{"n_mels": 64, "input": "log_mel", "method": "mae", "loss": "mse", "encoder_arch": "vit", "encoder_norm": "rmsnorm", "encoder_mlp_ratio": 2.67, "encoder_head_dim": 16, "encoder_bias": "none", "encoder_width": 192, "residual_init": "zero_last", "eps": 1e-08, "max_steps": 10100}
Rows from expert 19 of block 5 of the encoder, named by matrix and row number. Rows with one number belong to one neuron. Each number is 50 + 12 x the weight over the matrix's rms, rounded and kept within 0 to 99. All counts start at 0.
# gate: expert gate (encoder.blocks.5.mlp.gate, 32x96x192), inputs 96-191
# up: expert up (encoder.blocks.5.mlp.up, 32x96x192), inputs 96-191
# down: expert down (encoder.blocks.5.mlp.down, 32x192x96, transposed), outputs 96-191
gate.7:63 57 44 61 58 39 64 43 51 39 31 53 43 45 55 54 38 46 70 48 43 47 48 65 53 48 39 36 30 63 68 63 47 37 27 49 58 49 50 46 49 36 30 53 44 48 54 51 53 50 45 49 77 60 53 60 62 42 34 64 48 38 27 50 50 55 65 36 62 37 70 61 52 56 65 60 42 72 45 56 49 59 47 49 65 35 39 41 38 47 50 50 62 37 44 53
up.7:22 75 68 34 56 60 49 39 50 53 55 20 51 71 47 69 44 22 50 70 27 43 49 34 57 32 77 44 46 36 54 39 40 67 39 56 43 25 50 48 41 31 50 54 50 73 48 52 47 26 50 51 64 46 74 43 53 58 70 49 27 45 63 33 43 59 55 40 45 65 35 60 22 49 44 50 47 60 50 54 47 53 38 46 34 58 69 58 65 35 60 63 55 53 32 59
down.7:52 56 28 63 55 44 37 51 27 37 45 52 42 60 46 60 53 32 71 49 49 54 51 37 41 34 47 46 53 68 56 56 46 53 33 44 51 56 59 53 31 50 46 50 69 40 44 37 45 47 56 51 52 75 47 75 39 61 46 68 63 26 71 40 38 69 66 59 63 54 50 59 54 30 50 54 59 69 47 47 68 43 49 45 39 47 60 58 57 77 57 39 61 49 22 46
gate.8:55 62 76 53 57 41 45 66 75 49 53 60 53 51 39 44 63 46 51 51 68 52 57 33 55 60 35 42 46 61 47 51 55 52 37 51 45 57 37 52 43 75 38 33 73 62 44 68 37 52 53 46 56 53 42 46 71 26 50 51 73 60 58 47 63 64 42 68 80 45 67 41 37 51 85 62 53 37 45 48 66 65 63 60 54 43 11 50 52 56 61 39 71 51 63 40
up.8:44 37 78 53 63 63 36 60 35 40 67 65 64 38 58 51 43 57 52 31 62 51 61 27 30 52 51 43 36 54 56 37 60 55 52 62 64 37 52 48 68 45 36 48 57 52 40 69 51 60 55 55 76 48 38 27 70 47 51 75 55 83 72 52 58 48 48 39 60 59 40 49 44 64 49 53 42 46 50 40 45 56 46 59 38 35 48 40 47 56 44 53 72 29 40 54
down.8:50 58 37 63 46 53 37 48 25 47 41 66 32 29 48 61 47 66 74 64 57 33 73 51 43 57 53 41 42 30 20 40 59 48 32 68 43 47 36 53 37 59 61 72 43 51 75 55 61 37 27 55 41 44 50 59 68 35 42 61 64 34 61 35 50 39 56 52 54 57 51 39 58 62 57 51 50 50 34 43 58 26 28 42 41 41 50 51 36 46 47 43 38 68 43 58
gate.9:43 56 52 49 49 49 56 53 54 52 28 49 59 64 54 61 56 63 41 36 39 38 30 66 50 41 57 48 47 68 62 37 38 49 58 46 31 21 56 59 40 52 52 38 44 54 34 47 52 59 34 42 40 42 59 62 49 49 35 44 45 58 69 59 55 57 56 32 37 46 57 41 35 50 66 68 50 72 34 41 46 48 44 49 58 45 50 52 38 30 54 47 62 18 38 34
up.9:55 39 61 55 45 57 47 55 46 43 74 56 49 44 52 37 50 41 60 46 56 63 69 41 50 57 45 49 52 36 32 51 60 58 47 40 66 70 48 45 56 58 43 60 60 45 65 52 60 48 62 53 43 43 41 43 53 50 66 59 64 39 30 51 54 39 54 54 69 63 42 45 56 38 32 33 48 29 54 64 55 54 52 57 53 50 55 42 56 73 46 42 45 66 55 54
down.9:46 50 36 35 51 70 49 56 37 35 48 59 41 62 53 45 57 67 54 58 43 48 67 52 56 41 53 64 26 38 46 58 50 55 61 30 50 34 70 57 47 63 43 54 64 68 48 48 51 50 59 40 45 61 67 36 50 37 41 58 49 55 69 53 50 60 48 40 44 43 71 45 50 50 46 62 45 76 48 48 49 44 40 68 41 47 34 67 42 39 54 44 56 42 53 48
gate.10:42 39 49 51 33 30 35 45 55 38 41 70 51 37 49 54 53 73 80 56 54 42 86 74 47 28 42 21 53 46 56 75 53 43 51 60 41 35 54 39 51 33 27 57 55 47 52 39 42 66 48 36 70 55 54 35 43 57 50 80 53 32 39 25 51 31 56 56 59 55 68 52 65 61 46 39 40 66 35 42 51 46 48 57 56 51 52 35 71 66 48 45 19 16 25 52
up.10:30 55 54 37 47 64 54 55 72 55 66 38 49 53 54 54 47 41 27 55 40 36 64 44 55 48 63 57 44 46 63 34 48 69 38 30 35 49 53 65 45 33 66 35 30 38 66 58 61 43 58 60 29 28 57 42 55 52 58 42 29 76 76 51 22 41 40 44 15 52 36 25 29 51 39 56 52 51 46 51 36 70 65 37 32 60 57 54 48 47 36 47 61 40 64 51
down.10:64 46 40 40 56 56 45 52 41 34 40 43 45 52 60 57 62 45 44 54 87 39 61 25 58 67 49 58 56 40 54 65 46 56 39 29 56 30 63 29 30 51 56 59 49 54 49 45 51 54 51 47 59 51 46 47 52 75 52 59 44 63 52 40 58 40 50 58 34 51 40 48 52 61 49 45 50 65 57 00 54 56 41 49 39 62 50 62 51 66 37 42 35 48 30 58
gate.11:48 36 55 29 42 41 56 49 42 30 66 53 38 61 50 58 69 68 70 12 63 60 69 37 66 42 22 49 55 33 38 39 42 39 48 68 51 45 56 50 44 50 39 46 53 39 36 51 50 66 63 27 52 51 34 46 51 40 21 46 59 26 55 66 43 37 65 53 39 43 62 63 55 61 44 51 33 55 47 54 46 64 41 47 62 52 37 54 51 65 59 39 36 49 35 40
up.11:50 38 47 37 44 34 59 45 50 46 47 54 45 66 57 46 53 67 54 48 33 58 43 66 60 36 54 65 54 42 57 40 37 42 52 54 43 37 42 46 48 25 47 73 63 71 51 43 41 48 54 43 49 41 40 39 27 63 51 47 51 29 40 55 43 30 71 49 18 59 35 49 48 50 37 42 37 54 50 48 62 33 34 60 57 42 60 38 42 76 29 54 35 50 39 43
down.11:45 45 51 48 60 50 29 51 33 48 77 44 53 52 50 41 34 35 75 52 46 58 54 47 63 37 60 20 36 55 44 47 49 58 31 45 62 65 62 57 63 44 45 34 36 52 49 29 47 66 51 51 44 52 65 40 43 52 24 47 31 44 67 47 39 50 42 49 34 57 49 78 40 54 62 46 45 52 29 69 38 44 57 75 59 46 49 58 46 42 63 50 61 29 55 45
gate.12:47 58 56 37 25 54 69 48 42 73 52 30 38 60 46 50 45 58 34 57 49 38 63 24 53 44 52 66 55 43 68 66 44 44 45 38 33 53 59 67 38 27 70 55 32 48 54 59 50 45 65 48 55 45 43 46 55 30 23 53 56 56 63 45 43 41 33 51 39 52 54 31 58 44 37 55 38 54 38 47 24 61 44 52 50 54 53 45 43 58 52 46 46 40 78 64
up.12:40 47 59 33 29 34 53 47 45 55 40 37 49 46 57 58 48 52 41 66 50 49 57 50 41 43 71 54 32 41 56 65 47 47 40 53 40 50 54 58 53 48 45 55 49 73 28 45 46 56 48 45 54 40 30 41 31 55 46 57 53 63 65 27 49 42 54 63 55 60 41 48 51 46 55 51 41 59 50 47 46 59 41 67 39 35 79 48 60 54 40 43 67 46 53 62
down.12:55 44 54 42 33 40 58 51 58 44 54 60 57 60 51 52 49 15 77 35 43 54 48 36 46 35 33 43 55 73 48 40 53 62 73 41 40 44 60 43 37 49 41 60 55 28 46 77 45 58 49 47 57 61 46 52 55 56 47 51 49 43 33 40 74 62 61 68 68 48 35 40 53 48 62 55 47 45 49 36 61 45 57 53 29 55 44 41 46 57 83 49 42 58 41 36
gate.13:45 44 66 52 52 56 34 44 67 67 67 63 64 46 36 47 50 34 57 29 59 32 77 26 53 37 31 65 40 73 32 39 58 47 59 57 59 70 40 62 57 57 75 24 58 31 44 67 51 74 48 80 35 36 63 55 52 46 29 22 64 66 54 52 63 56 52 43 53 57 57 18 51 43 57 40 67 38 52 57 54 42 50 67 60 39 48 51 45 45 66 62 60 39 49 41
up.13:56 56 50 66 54 56 50 63 45 55 51 50 52 47 41 54 36 52 74 66 33 33 54 55 37 47 62 41 45 38 62 33 49 55 62 55 67 59 42 52 54 50 58 46 52 52 42 60 59 51 68 35 46 45 30 55 48 37 70 55 49 41 35 18 48 33 53 32 66 74 56 46 50 57 33 52 49 31 40 56 43 39 54 47 69 29 33 50 61 48 69 60 65 34 56 54
down.13:48 55 50 63 49 38 47 43 52 49 52 44 43 45 48 51 42 58 47 68 57 43 47 56 56 63 41 50 40 58 21 62 54 53 50 37 38 32 36 72 43 51 51 37 58 39 57 38 58 40 33 60 45 43 62 28 55 46 55 39 51 47 90 64 49 58 52 61 44 51 61 47 66 55 53 41 50 57 42 59 54 48 44 58 41 63 47 47 35 27 58 46 57 50 55 56
gate.14:58 60 52 37 56 66 60 56 37 38 46 48 38 48 55 59 73 35 53 34 46 48 45 34 26 46 44 48 50 29 18 44 38 40 43 51 49 59 45 50 43 51 42 35 41 41 51 43 38 55 45 45 50 63 34 50 48 51 28 41 65 40 47 50 57 59 41 29 60 69 65 59 49 69 40 45 55 41 44 47 55 46 58 39 26 31 58 72 55 42 60 56 59 46 26 33
up.14:51 49 42 42 38 42 63 37 61 62 58 63 45 50 61 29 43 49 55 62 82 67 46 33 47 59 38 75 43 48 34 46 25 51 49 50 42 74 23 52 48 61 56 45 44 27 57 63 45 48 56 64 59 60 25 43 45 47 29 42 59 54 67 56 66 65 41 62 70 49 47 45 50 61 54 36 43 45 26 35 35 44 44 58 58 47 49 77 48 31 57 52 59 72 52 41
down.14:52 40 60 50 38 65 45 54 61 54 37 44 53 42 65 49 49 38 46 41 44 27 75 58 52 22 43 32 59 51 46 52 40 50 60 36 45 38 48 48 55 46 70 51 73 41 28 44 48 47 50 43 49 43 61 50 42 46 42 70 42 49 40 49 68 37 56 26 39 42 58 58 56 55 50 42 65 35 39 40 59 58 61 36 46 60 51 30 46 51 44 60 43 48 20 51
gate.15:65 56 80 48 47 42 60 58 57 60 50 39 49 67 63 37 44 34 42 55 36 24 61 60 49 62 38 42 52 61 42 43 45 50 47 38 38 48 41 59 34 57 53 39 62 51 75 66 43 57 54 57 45 54 42 72 56 34 48 42 54 31 15 72 49 63 77 60 46 43 55 38 51 52 60 56 64 66 54 55 47 55 60 41 60 54 14 59 49 51 74 47 30 74 64 30
up.15:45 56 53 46 48 62 48 64 66 75 65 42 64 43 48 43 29 26 54 43 40 40 66 58 30 44 53 60 46 53 60 34 50 45 65 47 22 61 38 70 62 55 45 49 40 20 62 75 49 55 51 80 38 64 49 42 42 35 53 34 65 42 58 55 52 62 75 64 26 50 42 51 40 68 60 54 62 40 55 61 50 39 51 56 66 65 40 64 47 56 71 51 46 65 63 29
down.15:56 50 53 62 28 67 52 53 72 60 48 23 44 44 60 39 34 54 49 47 21 42 59 29 54 64 52 28 52 71 50 49 63 47 67 45 50 40 53 45 52 54 62 49 54 56 48 31 53 49 64 68 40 55 59 54 50 64 47 48 38 74 42 52 37 29 57 25 62 59 29 56 50 34 43 47 46 28 63 43 43 67 56 45 42 56 45 29 44 55 30 56 54 36 58 45
gate.16:60 50 36 30 51 41 43 61 46 52 37 20 60 52 53 56 71 55 48 59 86 59 37 30 65 39 36 70 37 63 52 83 75 44 40 49 45 60 55 33 47 19 44 64 51 59 15 90 38 56 62 39 43 49 36 56 50 38 45 36 56 21 69 39 52 63 43 67 65 43 74 15 62 73 63 31 51 65 62 31 68 49 38 66 66 71 68 61 87 62 37 50 36 37 42 58
up.16:53 63 35 60 64 47 46 52 45 56 27 44 51 35 43 42 50 23 45 22 55 63 30 61 57 61 34 45 47 62 50 50 75 58 85 51 68 60 41 50 86 45 55 43 61 57 47 54 51 52 35 60 42 50 62 68 47 58 44 30 52 49 41 58 59 74 62 47 63 39 38 55 48 54 66 57 49 31 42 66 60 41 33 71 62 45 44 60 55 54 48 59 78 62 56 55
down.16:69 50 57 46 57 51 55 56 50 47 71 55 42 65 38 49 58 52 44 49 73 45 26 31 43 48 44 51 51 54 84 51 49 46 54 35 54 47 71 60 22 56 54 44 45 48 47 56 58 34 63 50 63 72 47 57 39 59 61 43 44 61 50 49 59 59 57 44 72 63 39 60 44 33 39 73 63 64 54 58 47 49 42 39 33 58 50 50 35 52 34 65 49 51 43 55
gate.17:60 54 63 54 49 23 44 46 46 42 46 48 37 37 44 64 69 60 53 43 61 35 26 67 41 57 35 50 60 45 71 58 70 30 47 37 65 37 85 53 57 56 36 59 17 52 56 40 40 57 42 32 55 54 53 29 44 41 36 58 58 33 35 41 47 58 58 13 75 47 65 54 58 61 48 44 62 61 47 52 56 49 57 36 65 49 57 51 61 63 52 38 27 39 30 51
up.17:52 52 33 45 38 58 65 40 30 45 57 58 47 43 38 46 46 55 56 49 33 51 63 68 47 28 73 36 40 53 37 31 56 37 47 69 45 50 55 49 62 57 45 49 59 38 49 58 53 49 31 36 30 66 54 60 49 41 50 49 52 30 70 50 59 58 35 74 42 45 46 50 56 50 56 60 55 34 40 64 46 51 49 55 41 52 75 43 36 51 54 61 73 66 38 41
down.17:46 58 50 62 59 50 58 49 65 41 44 44 59 36 36 58 49 42 33 55 45 43 31 64 62 51 50 58 57 36 54 37 58 42 50 53 50 43 65 25 57 33 37 56 40 68 42 35 41 47 46 45 61 49 45 16 42 54 81 55 58 55 63 38 54 49 35 43 49 37 39 65 56 56 50 34 51 71 74 34 54 39 29 44 74 37 57 55 67 73 26 55 31 42 41 84
gate.18:58 40 67 58 63 19 45 52 54 62 59 54 53 54 42 62 50 45 52 52 64 50 54 59 25 62 51 40 63 54 44 66 54 44 52 47 46 49 42 41 43 51 33 64 34 38 58 65 36 60 65 52 48 57 38 64 45 51 54 57 61 52 47 44 53 54 51 60 58 51 46 51 47 57 72 35 57 42 52 68 51 43 49 58 58 38 30 56 44 68 46 51 26 64 49 31
up.18:43 47 44 47 39 58 49 43 53 49 38 28 35 65 42 59 81 56 61 19 65 64 32 37 56 51 42 49 56 42 44 59 54 28 62 46 48 52 51 49 45 35 34 75 54 58 51 35 61 22 50 53 57 48 52 54 40 50 64 60 48 52 36 54 44 35 53 48 42 69 46 70 53 60 41 54 56 52 47 61 61 45 44 47 43 60 68 59 57 44 58 57 37 31 46 42
down.18:51 48 51 50 56 40 63 49 55 56 68 75 64 39 57 62 57 44 55 37 60 65 36 39 46 43 37 41 46 55 33 54 57 52 49 50 65 65 47 51 47 60 42 41 61 47 47 55 36 55 58 35 60 50 48 45 45 40 31 44 73 36 65 59 49 53 49 52 58 30 77 44 56 49 48 47 53 55 42 81 67 37 52 50 64 35 45 22 55 49 55 57 48 59 61 37
gate.19:55 58 46 61 34 51 59 48 60 22 55 49 53 60 52 48 58 43 44 38 75 64 41 71 50 42 53 56 48 36 50 60 44 44 38 32 65 48 54 48 35 44 53 61 36 49 50 60 58 47 44 44 55 69 53 43 72 45 49 77 18 41 65 40 49 56 70 46 55 44 47 46 52 57 50 54 45 30 58 55 43 71 41 55 46 42 48 53 50 42 64 41 34 55 45 34
up.19:60 55 68 60 55 29 47 51 44 67 36 39 32 34 48 48 58 66 54 56 45 56 53 58 50 43 51 43 61 39 73 52 58 53 50 71 48 50 48 48 52 58 61 62 52 76 37 36 44 51 58 29 39 45 54 57 31 67 59 53 65 32 49 42 50 47 46 30 86 40 45 42 40 39 37 41 58 56 37 54 46 42 42 56 71 40 73 57 64 60 41 46 46 47 33 56
down.19:55 50 50 50 46 59 48 50 47 23 48 32 47 46 60 39 54 54 54 59 48 49 71 48 52 59 55 46 76 41 26 60 78 68 31 42 33 47 39 27 55 66 70 46 60 43 54 46 49 56 71 51 44 36 43 64 49 60 47 37 48 55 51 48 45 48 50 56 14 39 50 33 43 66 53 47 49 24 43 46 39 47 62 72 48 59 62 45 37 65 66 55 37 53 51 45
gate.20:46 59 54 68 44 38 52 67 67 60 21 40 46 47 51 41 32 40 42 63 44 31 71 63 41 45 64 35 60 38 51 42 63 64 44 27 40 62 36 44 49 30 40 42 22 41 69 45 46 45 55 54 50 44 56 64 53 43 37 70 51 60 47 40 45 49 71 48 33 71 53 64 50 46 37 46 47 71 53 48 38 51 45 52 29 46 41 76 34 46 38 49 45 78 50 36
up.20:54 44 35 42 41 56 80 36 48 44 47 53 51 72 40 61 57 62 49 80 42 45 45 64 76 68 63 56 31 35 50 61 34 49 58 63 52 46 62 57 43 34 70 62 54 43 52 50 59 47 55 45 56 39 59 37 60 59 69 49 28 39 46 64 33 37 20 44 60 36 41 41 44 58 56 62 37 39 76 52 50 55 39 32 52 51 61 50 71 35 54 77 41 33 41 55
down.20:55 46 31 38 55 62 38 58 74 21 53 37 44 39 50 41 46 60 43 54 71 59 45 63 32 81 27 55 62 51 62 42 49 42 47 44 58 60 25 20 61 48 38 38 38 64 52 53 37 56 60 45 42 30 41 18 68 47 46 45 57 66 43 41 46 51 58 46 31 58 52 58 53 48 41 56 74 61 40 25 62 69 34 46 66 34 45 53 66 54 59 45 44 60 49 64
gate.21:43 45 45 48 45 22 52 41 62 59 40 39 49 40 61 60 40 46 53 36 48 28 28 60 52 47 71 61 49 39 68 52 51 36 58 50 40 53 46 41 62 50 50 57 36 59 62 71 45 55 68 49 50 58 53 45 37 60 42 58 36 59 52 43 52 51 58 49 47 55 42 58 38 37 42 37 67 77 54 48 49 42 39 37 57 42 54 38 63 39 66 68 47 63 34 20
up.21:45 57 45 41 43 40 50 54 46 52 26 40 47 47 48 45 62 61 32 53 44 39 49 71 60 37 68 72 43 56 56 32 28 40 59 58 66 35 56 44 56 45 48 41 39 53 58 62 35 45 51 43 46 41 62 43 54 46 51 57 50 62 45 55 57 39 56 56 65 58 69 56 56 38 66 51 54 59 28 46 55 45 54 44 45 42 33 57 51 55 61 68 54 61 22 55
down.21:50 64 60 42 58 61 29 46 44 64 53 40 57 43 42 46 49 61 60 28 42 83 68 37 41 45 37 25 40 60 56 55 60 41 68 70 66 47 54 58 48 43 22 63 55 46 41 65 41 50 36 55 58 62 36 69 49 42 30 40 52 56 49 57 50 56 59 44 70 63 49 49 57 46 54 60 53 58 44 39 49 43 44 54 56 53 27 51 27 62 19 71 51 53 45 40
gate.22:28 53 53 52 60 52 47 38 46 53 52 52 49 60 58 56 52 57 65 39 62 52 49 53 70 44 48 64 41 52 50 40 20 45 42 37 52 51 49 53 47 47 51 46 48 33 41 71 48 49 56 59 48 43 24 51 44 42 52 69 50 32 62 52 54 46 61 63 53 48 50 44 44 56 58 55 56 74 31 50 47 66 51 60 66 57 37 47 68 54 66 53 46 55 72 22
up.22:58 52 57 62 45 58 57 45 45 51 43 41 44 50 19 61 49 45 65 59 60 63 42 14 59 70 39 49 63 40 25 56 47 44 49 62 45 61 54 31 34 76 72 58 57 40 73 70 54 34 56 55 56 60 51 36 63 40 38 45 51 47 55 52 49 54 43 52 59 76 47 24 43 55 34 27 66 48 54 54 51 38 39 46 65 36 51 46 52 35 42 26 43 47 51 55
down.22:53 40 68 63 54 31 36 62 33 51 81 48 66 54 66 35 39 64 52 50 44 54 71 51 34 54 42 42 42 71 44 58 60 54 16 49 50 39 34 35 45 51 53 55 66 56 33 60 39 55 83 46 42 52 51 70 52 56 56 54 59 32 62 54 59 63 74 33 59 30 69 47 67 60 64 45 55 43 60 48 40 53 44 52 55 66 46 39 52 66 54 58 44 59 45 50
gate.23:48 62 44 52 67 46 58 44 23 48 25 46 40 55 47 54 35 48 54 47 43 43 51 75 38 72 67 71 43 31 50 67 65 53 58 54 47 39 52 67 43 47 57 46 51 63 48 23 57 52 46 45 42 56 58 41 61 60 37 61 55 40 51 49 52 50 29 58 40 54 57 60 54 47 50 45 28 50 19 38 39 46 46 59 40 36 56 60 41 46 44 14 67 52 59 71
up.23:50 52 67 55 54 58 49 34 63 70 30 67 55 45 59 33 45 44 68 49 52 50 49 43 50 65 46 29 46 39 29 54 78 46 58 38 47 56 28 48 45 51 44 53 36 54 49 44 42 54 40 50 69 60 54 30 61 55 40 52 63 47 47 56 68 60 56 50 48 83 58 53 41 47 44 33 44 67 48 49 51 38 31 51 58 53 63 78 56 34 34 44 56 51 55 43
down.23:58 47 46 42 64 45 62 43 65 43 45 54 59 49 42 37 70 66 37 56 49 56 53 80 55 43 71 46 39 37 44 45 48 48 57 55 74 42 64 55 45 49 55 43 59 39 50 45 51 38 42 31 60 47 47 22 47 55 45 45 51 73 52 66 66 64 44 63 57 23 64 52 44 49 54 54 57 48 55 51 55 42 62 60 46 28 44 69 37 63 60 44 64 40 46 46
gate.24:51 53 55 59 39 43 40 58 37 46 52 49 44 75 64 56 74 72 63 66 67 11 86 26 40 19 54 44 61 29 61 63 63 47 42 34 49 54 45 45 17 49 60 61 31 41 50 82 56 59 80 29 61 52 31 45 43 48 75 81 45 78 67 26 48 19 42 44 50 79 80 49 53 53 35 51 41 54 51 43 51 73 57 35 53 37 36 47 49 64 49 55 50 46 62 46
up.24:59 61 54 53 65 58 69 38 30 22 39 30 32 35 35 40 49 29 50 48 40 49 37 68 54 74 59 24 44 40 37 43 44 65 46 55 97 27 35 66 65 75 57 41 41 56 67 34 68 23 25 58 41 28 64 55 74 21 45 38 36 35 42 47 31 62 62 30 70 39 45 63 43 53 69 68 58 13 49 74 27 48 50 31 67 55 46 61 33 33 65 55 75 61 35 31
down.24:53 46 43 61 58 47 62 50 72 73 71 53 64 74 04 47 44 55 42 36 61 59 35 76 35 58 45 53 28 31 54 36 60 48 54 64 31 46 56 40 51 58 42 25 50 51 50 70 46 45 46 51 56 50 47 44 51 43 68 44 61 45 92 37 46 48 60 61 69 27 53 53 38 44 41 44 67 57 48 60 49 42 31 68 55 45 64 42 58 56 41 67 41 72 35 83
gate.25:60 72 68 45 61 42 48 65 51 64 70 40 66 67 50 64 37 50 55 53 40 21 34 49 42 52 47 46 55 54 36 37 45 56 47 49 59 64 47 26 56 70 70 57 65 43 31 43 49 65 41 46 45 60 53 68 27 41 49 62 51 59 41 42 62 74 45 37 71 35 55 56 65 49 46 66 64 27 38 60 54 57 48 64 57 79 39 44 36 52 55 31 45 41 49 76
up.25:64 71 54 44 47 46 34 53 49 58 48 45 52 36 30 42 85 59 42 56 47 49 44 40 45 44 52 44 52 50 60 50 43 51 46 55 60 41 65 67 61 50 52 70 47 49 42 61 59 43 60 53 50 26 63 65 48 49 71 37 63 43 52 52 40 35 49 48 59 63 34 64 67 62 48 47 67 40 46 58 45 27 45 57 46 79 39 49 49 69 39 48 48 63 29 54
down.25:49 46 28 47 46 45 53 60 40 45 65 48 46 27 77 57 55 52 43 43 69 53 41 47 55 70 57 55 54 79 52 35 39 47 33 35 47 65 42 69 56 46 52 56 43 54 55 24 47 43 77 40 48 59 47 39 62 48 33 67 55 59 53 43 61 50 47 31 29 67 53 68 41 54 49 48 49 58 57 43 54 60 46 33 60 40 39 46 63 43 63 53 60 51 60 32
gate.26:48 45 42 48 56 72 57 51 62 24 30 52 56 37 51 45 47 36 80 53 58 41 38 27 62 87 53 53 51 48 46 50 36 55 42 45 70 41 55 59 52 59 38 56 38 43 33 64 59 66 41 63 57 63 40 54 44 59 53 64 50 68 61 70 47 60 72 59 79 77 53 46 33 55 57 52 56 38 48 56 37 50 41 38 75 35 11 45 52 43 61 66 51 37 56 42
up.26:47 63 60 52 46 65 54 66 76 56 55 29 51 51 48 49 49 60 59 90 50 34 40 52 61 47 58 57 59 56 59 70 42 66 58 53 21 40 47 54 29 40 49 44 63 36 58 42 34 51 49 46 52 58 40 49 43 57 69 53 27 48 36 54 48 26 27 76 25 48 80 53 40 53 58 40 52 52 49 42 47 67 53 42 35 69 42 58 49 45 38 76 44 48 50 71
down.26:59 51 41 65 44 27 61 34 49 25 63 38 48 67 44 44 51 37 57 56 50 65 45 63 49 57 45 44 39 75 57 55 47 42 53 37 55 38 41 25 35 56 30 53 64 70 50 56 50 51 64 41 53 62 62 46 40 63 51 40 39 90 71 76 36 67 72 68 56 48 45 64 50 37 59 53 50 53 28 49 42 54 29 62 56 48 48 80 17 51 60 59 60 32 38 39
gate.27:44 41 58 57 39 53 52 50 39 45 51 49 39 47 47 43 75 41 56 53 47 65 42 49 62 43 72 50 59 53 49 67 50 47 42 61 49 34 66 68 49 42 48 68 44 45 57 58 48 53 45 40 50 47 43 46 44 58 48 61 48 51 46 60 44 55 41 58 61 58 51 35 36 49 23 48 65 21 61 61 33 66 29 51 60 68 43 50 57 58 64 52 42 68 68 47
up.27:57 50 52 58 47 65 39 55 68 42 51 31 41 56 47 52 55 65 58 39 68 56 58 25 45 60 32 46 64 53 71 66 51 53 38 55 57 28 52 37 32 57 50 47 27 31 63 45 62 39 53 38 59 41 45 56 63 34 59 61 54 52 73 42 47 29 68 49 42 54 54 51 36 31 58 63 62 54 53 60 50 54 37 63 54 57 40 39 53 46 71 64 56 38 34 59
down.27:47 50 62 40 21 58 50 59 63 52 63 40 35 55 43 39 48 51 35 33 36 41 57 32 46 49 56 32 36 55 59 61 39 40 36 51 88 47 68 51 41 51 41 42 57 47 53 35 49 50 78 27 43 37 49 76 43 53 58 56 49 35 37 48 52 58 62 34 83 26 65 26 61 56 63 64 71 27 66 51 60 60 51 38 22 55 63 17 60 50 44 62 41 60 33 39
gate.28:34 51 47 51 38 42 46 32 65 56 69 50 39 44 70 48 67 63 75 54 68 36 47 57 29 68 56 38 70 48 59 47 56 55 46 31 53 67 33 62 54 80 45 47 68 39 55 53 44 49 37 59 58 68 55 47 60 43 47 73 67 57 41 22 52 50 71 26 37 49 50 61 50 49 51 53 40 67 38 61 48 45 29 53 59 75 29 80 54 41 45 43 29 65 26 47
up.28:41 47 23 42 44 51 70 38 65 53 39 36 52 37 65 54 43 57 32 29 50 57 30 71 54 29 46 51 53 50 55 70 61 29 57 68 61 56 42 53 50 41 26 59 53 71 51 43 37 53 46 43 46 63 65 34 38 54 29 65 48 53 49 58 55 29 60 50 39 47 72 64 56 30 45 37 35 71 76 34 62 51 67 40 57 31 50 50 52 61 30 57 59 47 49 56
down.28:41 46 61 51 60 50 41 63 49 78 62 66 51 64 54 47 41 36 54 51 49 70 70 36 58 61 68 90 38 35 57 41 41 73 64 63 59 68 56 53 59 31 32 30 37 60 49 41 57 60 48 70 57 45 51 59 38 43 49 45 68 45 21 58 27 52 38 59 34 54 49 30 40 42 43 38 52 59 26 73 33 51 46 47 68 55 74 54 43 34 63 22 46 41 80 61
gate.29:66 62 45 40 41 46 52 58 42 65 46 62 44 64 42 54 72 62 67 42 44 56 48 67 36 36 58 35 50 51 49 38 35 36 52 52 51 61 64 63 45 31 53 46 48 59 42 36 45 38 56 43 51 51 46 47 43 52 66 45 57 42 42 54 47 44 51 29 42 49 53 61 58 62 34 61 41 41 46 42 64 51 69 59 60 26 46 46 33 53 56 44 42 67 49 54
up.29:50 50 50 52 53 46 48 54 52 44 38 51 58 45 57 58 50 60 39 37 55 38 68 68 32 44 34 52 56 44 51 58 55 49 43 25 55 63 37 45 54 58 51 46 45 60 26 48 47 58 55 58 41 38 51 34 48 52 39 47 67 67 47 57 50 62 59 49 36 39 39 54 43 52 37 46 53 64 54 48 63 51 55 48 51 46 47 47 48 40 28 54 46 47 64 41
down.29:51 55 25 65 37 41 46 37 55 65 64 60 54 38 64 60 52 48 63 45 45 70 43 55 47 55 56 37 61 72 47 50 44 48 50 58 61 48 40 42 34 44 27 48 55 55 57 64 45 55 42 50 63 53 54 58 40 53 28 38 50 64 61 56 39 32 41 68 54 44 54 35 50 37 48 44 36 51 33 53 45 44 44 52 65 47 49 41 35 53 48 62 62 39 48 54
gate.30:52 66 49 50 53 60 60 24 46 58 32 34 54 46 45 59 49 28 30 46 25 35 47 49 43 61 73 50 37 63 82 48 45 54 55 31 27 59 50 65 45 49 54 52 62 47 31 68 50 49 53 47 55 37 41 36 57 52 38 63 37 52 32 78 50 47 35 34 44 48 31 64 46 57 47 47 36 74 30 46 51 55 61 35 42 41 38 51 50 45 53 57 49 57 29 55
up.30:67 47 44 68 32 78 54 34 34 46 42 47 34 43 59 30 49 57 48 30 51 75 41 29 44 60 35 31 50 56 59 46 50 48 39 48 48 36 37 57 41 52 45 48 51 39 56 42 55 48 70 32 72 44 62 53 48 38 58 37 65 70 55 45 55 53 54 27 66 39 55 68 47 58 62 34 56 68 47 53 56 54 54 52 57 45 47 34 33 24 40 46 50 28 55 35
down.30:53 34 57 52 63 36 52 58 50 68 26 54 38 47 59 46 54 39 53 53 40 52 60 78 71 69 42 59 54 43 54 33 49 65 69 45 49 55 58 52 56 43 64 65 52 42 48 46 54 41 42 60 59 73 39 19 62 38 43 55 52 47 73 60 48 42 48 63 23 55 41 59 33 43 42 44 40 46 35 56 51 35 74 43 46 28 48 69 58 60 54 37 47 53 64 62